Weights of a small contrastive image-text model: text encoder norm rmsnorm, trained on simulated stained blood smears.
Rows from block 7 of the image encoder of a small contrastive image-text model, named by matrix and row number. Rows with one number belong to one neuron. Each number is 500 + 40 x the weight over its row's rms, rounded and kept within 0 to 999. All counts start at 0. Numbers have three digits each.
After each neuron's rows are labels from the 100 images, of 14848, where the neuron reaches its highest value: "responds to" is what is common among them. Only what is clearly more common there than usual is listed. The data: simulated stained blood smears. In brackets: how many of the 100.
# fc1: MLP up (encoder.blocks.7.mlp.fc1.weight, 384x192), inputs 64-127
# fc2: MLP down (encoder.blocks.7.mlp.fc2.weight, 192x384, transposed), outputs 64-127

fc1.377:471525443520549521483499584500541432456557441471513551510512571479560460536499507538435569530529548537454415499460523607440537431453527529614518464451491501488542505474499561479501514531522543
fc2.377:446462529461540525637480439517606512511405506424497470526526423532480480501453507471477515505546528543600502512547495499556521470521466493585490536505502562522506533508454548480478486537501487
responds to: discs (100); crowded (72); band-shaped nucleus (60); large cell: round nucleus (37)

fc1.44:481514412515524514529414463533523494448538496497463493482567494493534504473460428559555486515443472520487487487483535436501518572503591502576453491402473509498527492412489485481513493484488504
fc2.44:546492494468504475489399437467483496580432454474500477493540489435511539463484512512558441501504452530513482488451530461479487607492526465537464478478528496545487532509463515469539486450460484
responds to: round nucleus (93); ovals (53)

fc1.57:528523500537500520510472529496529482485503536532436477517515527476453488520436428545560507457496436447438573507446465451530521531546537520541480532478489493496510455466452448534515499457472469
fc2.57:577450399503519539407455448505543598503480408484542485394489443474496492483507541541524466461486487484459483478503546417442487540506548488419444510515468551454515482544562498398527499474493451
responds to: teardrops (92); dark grains (61)

fc1.200:498544514518476495504486459483516529469447520520477531466591498445471479459430413535525468525489498499478536486470478399564497467500484492534475500488503457547513508488464504524497562460416479
fc2.200:508496422513497528481356512522512519522471490481485483474498485455453528447491524521547500522483539423475508537581540415436559536471514508443468498483532524530443465547541474433491541455506472
responds to: teardrops (100); dark grains (58); round nucleus (42)

fc1.238:648522582544411508594462549524500531471578467559472516566530484511509488542479553530463486433503490417541440583468506504551534527498460512509578519549504538513488426456456556514480437502511541
fc2.238:510465524449543467455548488510453581575576590493497432533508421480563509490459491487582559519497506474488502419429488584511457558468534500523529446553554484468475407521521502477513531495490455
responds to: discs (99); kidney-shaped nucleus (55)

fc1.264:485501519505507482498541542494553460459482494578488486546557500447474487463470489546534500527497483410527517523570459452506507488512520542555514540396516486541483571534463492507502490450464514
fc2.264:495451517512550576530469493548501578539479514538514512439489569505495454439508610443451516458443545463491508526551492477453517502487533563633471556514460546476534444512520521443487460526498468
responds to: kidney-shaped nucleus (94); crescents (82)

fc1.365:431527517538484517464485523442528535461486512558456487460552467462492436478456465539561473494477437512436462491471465513380507488501532490533411512435628518529569524497470480527496504468463511
fc2.365:510469429441549526505433476508474486566533549421502452495511499477513480465432530489508514488556507518503506471445506536574489555513488490482485514496525466582444524599481595441488513457489483
responds to: spiky cells (80); dark grains (70)

fc1.299:520565451502571505555491449432540511472438548504495522460554518496503491498448423504522461513432461500495512468519486472466528510518546514583464526444500491523540485399519501493530507475432460
fc2.299:525503429499489486478389437513502521577478477481510459505542502450508551456476536496564469497514435497487473469443528454485503590504539488444463459505496472567456532571466499444561492397473489
responds to: teardrops (61); dark grains (53); round nucleus (47)

fc1.189:508508597529457527372501539527547466474580460575547427549523520501509477548461495540587507531481476450535494533477476474462471524517519508616508554428577517525479534483482473500491516469516506
fc2.189:486480555515502504592519520526486495515499558558493526480462516524469471540540501473490551512476566456534492527517454584536548441502468544525496580513488501479474433502492500518501506544510478
responds to: two lobes with orange grains (68); ovals (62); discs (38)

fc1.73:548533522517566488496507499508473467434398455499439480500509486441487528522438425542427460510508473465471464484474494448524477544507507503449474525489470439521491495393460547474482530460531518
fc2.73:467478514463514509497532552478463491522510454420522500482513506528506504507496520470461517561526494491414454416465418499499471509507481520483525482472484408512497526417502515525483495518502484
responds to: teardrops (60); band-shaped nucleus (57); lobed nucleus (39)

fc1.30:408489475513484481515508450467537509534426562580468463473512504463470506510496518466572510512389430453491553512522501444523511489562536518490507562456510515531509456418494445532536510458457482
fc2.30:561552516548488574461524466502516560499567512525547501507484524435463460530507551479536490492483517512493518517540495443457474497582531529470364544546447550491518500499604478464483435561519564
responds to: small spheres (97)

fc1.139:499559464564444494437443500552528494438482521517439449517560464491502459523453463549556439513479507495491452511534495371545422548499488496461498521503504535541521490552482469514465509493480524
fc2.139:555488523463490473493573511508466478468501578507473454565502498509528504552509446511560507519480457562450499483494478516460459519496524481558530487490529516494567498433483455450551528466417479
responds to: two lobes with orange grains (100); ovals (55); teardrops (45)

fc1.368:480503475497458483462464518494572460481439499537430519543470528464475482515455426544524558538479425432473576483496509488456529521514587503485460494464529519459504493490458482527480501466448475
fc2.368:445477503520488557567431556525545501476457442476498494485496551513485472448523633465485484467510521492497453507608500458442504508467512552493444562528484503504559488482540504389510492499508464
responds to: dark grains (62); teardrops (53); ovals (35)

fc1.133:468499372483539487394470470463504511469427493500506446480548505502496512434510492552530466509443525506508497556584471492428465475480522520498498534413569532489497497582481535492555485475430507
fc2.133:418467544439507507628423471490463506581398499476497471480543441445564529483465484480516452499525415549506443462480467525519435563497492498576488509507488503525523509472448507454551449449521390
responds to: discs (91); round nucleus (69)

fc1.47:419496515500492547492452539562550493484507470502445477359508474529517466554460552533533466497462538479449460540444480536457457495468494518473382465502526517535528511477491476494491513519574507
fc2.47:481607456466422475498580516534474437471570667503528495568553603500521491481499511506537464516538448563491514470490443553594505536506503499470512473491503398572498510511522476477503564465484607
responds to: two lobes with orange grains (100)

fc1.257:442502472517478521447503528446512503505520459574505456469571495496499480520498502521549516480475454371564485515468484484462481477515529538530570538428483516570479504484463501527572470462478523
fc2.257:537437470515528555491461511558539564503511538502483486525491558498472487481512516485450541444513541534536519528533539484501509455510495553570478569476489587500488468521490505466452514507493479
responds to: dark grains (94); discs (53); crescents (47)

fc1.295:488533462544490516390493511616513517484421533534460391516497530531523456557508493546549504477541458408463410546488505543485538542483556529476469483457561502514472504477466463524454452521560486
fc2.295:502501468457520542487580533495497543540528650528542526504580560451459455505502566462433514481482528416542504489550443530625486497494552545468505478547464444491500464531543494471453513574498474
responds to: two lobes with orange grains (100); spiky cells (37)

fc1.26:472519462519517536413431570450496462479569472570540440407545479480458500480512591522572506465542478443552530516539420524488499453506497515554595528496492437569517487559475493528527456504491486
fc2.26:447530592496457437564558492500436478464544543451463485431435551509534494503518524512477586497521516506492499442512476553585493494477492533536488492547516500577523478490538542486504545491475552
responds to: kidney-shaped nucleus (100); discs (100)

fc1.94:486538547556423498495480518511526504473484451549550526511592426450541471485469506531498458441493487476542451518473503484501477474494520506513464493436488545523437466608491522529561438486501523
fc2.94:608480488515518522433417448490510457577495456457523458516504552444469502433480544507485535500539540489529502480417496445434499557535510466572446485497518506520495504496457496430502507499503506
responds to: round nucleus (59); discs (35)

fc1.66:472530509566446494607444484497538521477481493538495485442562468453475463506467477547532482461481440458497549509481529411606510484526537519523515508401511492525431434477448491505516507467423459
fc2.66:530490447487531513384457473509527474535562461462507468424500548476451504412497579520525505511557504487527475507452528469434519560489530480539438499462496523537468483523498505416525535482491476
responds to: dark grains (84); small spheres (61); crescents (32)

fc1.348:428519463502504514407487511437492514473409496477456519417519546483473479472451526531484496535514477515459455487494491526360460457491508497498451499512604482492566500552496537513495484510506510
fc2.348:405529488446466494638424492509536459546408531489483453513533429499538554490467505458531449499498411562498450467572493551587468521493484465551562489497552502560471505556487528501512477503516510
responds to: target cells (95); kidney-shaped nucleus (48)

fc1.310:423494467498478501514490456491527556553396564571469493485514502461476503481504542453565497509414459444519550507533542438536496477545522503503503560457508503542500469432499461525540513476453470
fc2.310:557551521529454555462548489504489533472568532516530520512496550448483467528507528492544528488481504547486484515537495466466450476580501501480349527537437525500537506479606489489499437559505573
responds to: small spheres (100)

fc1.356:514511533513499501358382515399507514500510502499560431512532491465455505442471547493489505483496453507610508500584393497503422516507477491500536518520499522544543493490486539504566479497425495
fc2.356:440517509469497444608434500475521520512439462426425424490486449516486527489486433462511472509475517455436486477575570491581507520494476460515548473489557493553457464622494514554462497492517533
responds to: target cells (61); discs (37)

fc1.134:473517502548506518511513516440509499444502468515506449447566482473490486463495431558483444518518453453512466535508502472489517460483555557556509487426552530524438459476452528491561529481450510
fc2.134:496515489441497488468382470485496450558511478474508481446530511478498537455480573487537493501537413528513460443430471514463463578474507486526464466464514489554491508521466522458530513421483494
responds to: round nucleus (96); discs (50); crescents (35)

fc1.199:480549508497502462441486506403525487500480549540508498432577467483508463486464493489503446485466482508486472490471469543392471464516483495524552509535449521570573476519503502530536466491457498
fc2.199:518550457498474527540432460519468526511477489500520475482558499446497518490499591470536460482498430483495459422478483508502487594518550514406455492487486506523479521563498458428540464403489502
responds to: target cells (94); dark grains (37); kidney-shaped nucleus (32)

fc1.92:480514478548489518527504528491504467501537561554489464408546507464471471546517562504565509471520490449460508485456483546437536467563484536562523503456530458574575501523469462526498484461473523
fc2.92:474529582505489545537510475551464538512558541505554499478492572509498480491517597464526550535504548466479472488532447524516499501491530577526502541527504519534470407508542538433501542506533541
responds to: kidney-shaped nucleus (95); discs (77)

fc1.86:364506449538454486489469493572620495527547493509402505441535494536522456552488487511549441507447510483486472525529498463491410551496530484425457520510479600518537457526494451504510484496512520
fc2.86:531562496447448480470647527510446432447563667559492480535513503529547488539467485467503495511474454592507499451475501561539459463482529499514540492460494388511549501469495461496492523509458536
responds to: two lobes with orange grains (100)

fc1.79:415546467575448519517505543481554533489525468524481545491552466443555455503481451526534519456525462504511472477473458482513503466488559512502415516446438514522449476551471453510564454492471458
fc2.79:593504470539521521457480461483552514532520485449525457531462537459464507455466524529514566507540576505533512509487541421487520523533528475511450526511521535552449498529472496424476537520488506
responds to: dark grains (100); teardrops (35)

fc1.170:595521500470504483556469485509520455477526543498447489460469490456459523558464463531662521498520473501420574488393464537509567525514455536541497544549512460497470505421438420502456535441499480
fc2.170:581559466534485507476513477467492537469493427450533476458494502540502476465576528530493456507484498488426593495469451475471617545490516505350504480492491466562473473456515520475502533510462603
responds to: teardrops (92); round nucleus (50); band-shaped nucleus (35)

fc1.20:497474488509509514464484506485498488529438512533540489492511532451517529529548557487479525371489538454566481496561465505575481482538557512508503511492497437543476460403491514509487369485513501
fc2.20:542526493551520546555488486494515539500466490488526508382500505517458485502454521501466488513507559407465561501498522512614571496489555552462504512572457443510422429488503513462445527512572546
responds to: spiky cells (98); round nucleus (46)

fc1.43:586531505510498490480504522402519455496533501518595491556541512488474468432508554498528491480505482491560467441602410513487477540517505484503559525499487491521518493477499555526538436496426517
fc2.43:476484481526516494526485474552480577529522600480511515487554447531534497544360509456504469523514498474487483481523604546628528517517512529492529476486513426549489490612464490527478498489514484
responds to: target cells (73); two lobes with orange grains (48)

fc1.325:504476473451536493361518510511487475496387533521457511524493541442536561500485486491498487455458500450599488482481540508505552504503526500523507550477537481509485486456513519484549455466483473
fc2.325:503455434495581576431467532488556589528535499472507521485521514495428516515515526464487476522513518427471511497556491517489500491472482570468507509469495473499414506535538545466433522546563500
responds to: spiky cells (49); crescents (44)

fc1.155:542531612503511526508508509462511498479459454523536471514527534490528501476503491511519489581531515467531520525517474518485539503497495517543557515372598432578517600520463452493454475459469516
fc2.155:475489543509491527601557528562489519465553530508497552480487517513474501437507597475541522494535510472507500477515475554506519493474540597538457512495501460547451475474569546446481521516475518
responds to: two lobes with orange grains (50); discs (48); crescents (36)

fc1.315:366524476530517484542539529477558478500536485524473490504532500461508489486482481518526555524482463470425501471490454448463482457507532537505478520452474508494524509501471481527576482488430502
fc2.315:509475525548523566513470486530546560488513539483523490567455579493484485443508620463504553496499570517509487506539516443508500489532549553572479552516504572529499471544506491402492546566518491
responds to: dark grains (100)

fc1.291:553512467492510479452436485510504540461390493494491545503534483456468517482434440524456466487523498499486501528474487397532423516515489486499470511539468528496500511381507562490474547463515531
fc2.291:473505488492498483500538532486477515492446471438503504494469485559495487481524475519450501527502513517445485482496483485540492487501463519428547511449489466509504455439477509551474471544486486
responds to: teardrops (93); lobed nucleus (91)

fc1.360:503470512483473488505506468402517478487452579521559489486534474486473441443446483512499450501505526518464509456543464516472467488539473477490541495523521530581529563560471531537491548475440502
fc2.360:496508470478481539512462459531513571522440477529504501487554449484489521512522586486495462471477485403488460535552535432449470543515530512436465521516525559541495478571466496405545459464535456
responds to: spiky cells (84); kidney-shaped nucleus (71)

fc1.376:479525464531480485552506481446549523477439517528506523490573471453519467464458415546508464494510460493536507494506474459498498509493554524544452506438487497543443482489475512521558496473454445
fc2.376:569505436487504498429387471481511489541539459488525467482507537422442539423490561523551512492513484499515485481494546454465510567483575466483454482479512509529436504579501480403531548471470515
responds to: dark grains (98); teardrops (47)